Weights of a small image embedding model: batches of 192.
Rows from block 11 of a small image embedding model, named by matrix and row number. Rows with one number belong to one channel. Each number is 500 + 50 x the weight over its row's rms, rounded and kept within 0 to 999. All counts start at 0. Numbers have three digits each.
After each channel's rows are labels from the 100 images, of 14976, where the channel reaches its highest value: "responds to" is what is common among them. Only what is clearly more common there than usual is listed. The data: rendered dice on a table. In brackets: how many of the 100, against the usual share in percent.
# convs0: expand pointwise conv (model.blocks.11.convs.0.weight, 256x64x1x1), inputs 22-43
# convs2: project pointwise conv (model.blocks.11.convs.2.weight, 128x256x1x1, transposed), outputs 22-43

convs0.20:506469506461442518466587490554549480450379553525476453453489517458
convs2.20:479470555589482580476507578504385491453470516540491519488451443491
responds to: six on top (100 vs 29.6); total: 6 (35 vs 11.8)

convs0.13:488463575505444465409433574545520469542504497551567475498513470500
convs2.13:411449443477518531531550572504532526461523624483578546482435395554
responds to: six on top (82 vs 29.6)

convs0.204:463574572505448516408609543468600449501466550504546596473492431462
convs2.204:454485503619477554511459510467439416551446465500496571490429516538
responds to: six on top (100 vs 29.6); total: 6 (48 vs 11.8)

convs0.25:502508451417478462538488444530420460476498468427540484610479492531
convs2.25:492503470460445434464534463582479476620437457584516523492503557482
responds to: dice: three (83 vs 33.6); six on top (60 vs 29.6)

convs0.216:434422472531504515570533502495495487408541541517544564432515475529
convs2.216:481498481416502531506522455460432460493446469415474517421396535466
responds to: six on top (88 vs 29.6)

convs0.80:479510508469461457427560500435473475535570531517596440401482488416
convs2.80:580540555380579494499599458505458435500450522529516511502471374477
responds to: dice: three (68 vs 33.6); black die (38 vs 15.9)

convs0.181:441470418411514509445586478549550517551415484533400495519559546474
convs2.181:524502455473530493565565510534418579541359525508578527390503497430
responds to: six on top (100 vs 29.6); total: 6 (32 vs 11.8)

convs0.78:469438504549519515416484568505647472532547479467523390464542552452
convs2.78:470495533511424470412557476559495526502545537538432480518445418564
responds to: three on top (91 vs 29.4); total: 3 (36 vs 7.5)

convs0.102:499457538519475484551546467525448473497555531491493473506537543529
convs2.102:483485410503461408473527595589543542482498444547560482534517458512
responds to: dice: three (64 vs 33.6)

convs0.50:432456497568441456572520531558433485524595520446498430543431509432
convs2.50:486479537514521533466570430515463442518491475591498476460467502488
responds to: six on top (77 vs 29.6); dice: three (70 vs 33.6)

convs0.255:461517541513448505493521553477477395577543531472486465461602455444
convs2.255:482523411466549480468559472517492535511580571423431466550407470523
responds to: three on top (88 vs 29.4); total: 3 (39 vs 7.5)

convs0.196:460554509445453539461477457473503438491563602525493401488604469462
convs2.196:489558369507591452467564551477467541596482523457486495527460407493
responds to: three on top (70 vs 29.4)

convs0.253:447441502519524437498560492546573494516458544564456468526541459464
convs2.253:451563545512465491468494541466487443559497494526496585440509517562
responds to: six on top (100 vs 29.6)

convs0.179:466509535533492441544527378551474560464571378444520499585401537415
convs2.179:512453524525513539549543515555429555449530523504469527520436509559
responds to: six on top (73 vs 29.6)

convs0.40:454433481499461446422584557536620498522427560534489475525570539462
convs2.40:478537584493456491531515532482454494567527492537475545476436495570
responds to: six on top (100 vs 29.6); total: 6 (31 vs 11.8)

convs0.214:422579457494492526442475549543504524425514539510450453514591432449
convs2.214:467534552519499489553562478563460466469537527433466456539446438498
responds to: one on top (100 vs 30.1); total: 1 (39 vs 5.5)

convs0.97:480579537486473386511483391485391518519439548500468542449433539450
convs2.97:629525518426546490526517559509514482512442510502548515482541527437
responds to: dice: three (64 vs 33.6)

convs0.87:439458425474436438459548495532657532532502514548469479498541471410
convs2.87:406564450542527535489485589544465510469415525478569474408546522433
responds to: six on top (97 vs 29.6)

convs0.131:483430522537496444549531445544530570508522422498451444568418486449
convs2.131:531486506563473536540517541563490537482547514548437584537408517589
responds to: six on top (91 vs 29.6); dice: three (85 vs 33.6)

convs0.206:422497496508495547506501503445619506554479489545348489454545538574
convs2.206:484501450437537492452483504414501490545472513474475551488493424486
responds to: one on top (71 vs 30.1)

convs0.230:429533513499482498497471562417482448521602566522496453528604470470
convs2.230:432554455469534509511590556530505522503490585484483487582425453559
responds to: three on top (66 vs 29.4); total: 3 (27 vs 7.5)

convs0.84:425600504571495565420453464449498556560507505492468540457484507500
convs2.84:460469440590502589468413646435438450456469610449539577491519384491
responds to: dice: three (69 vs 33.6)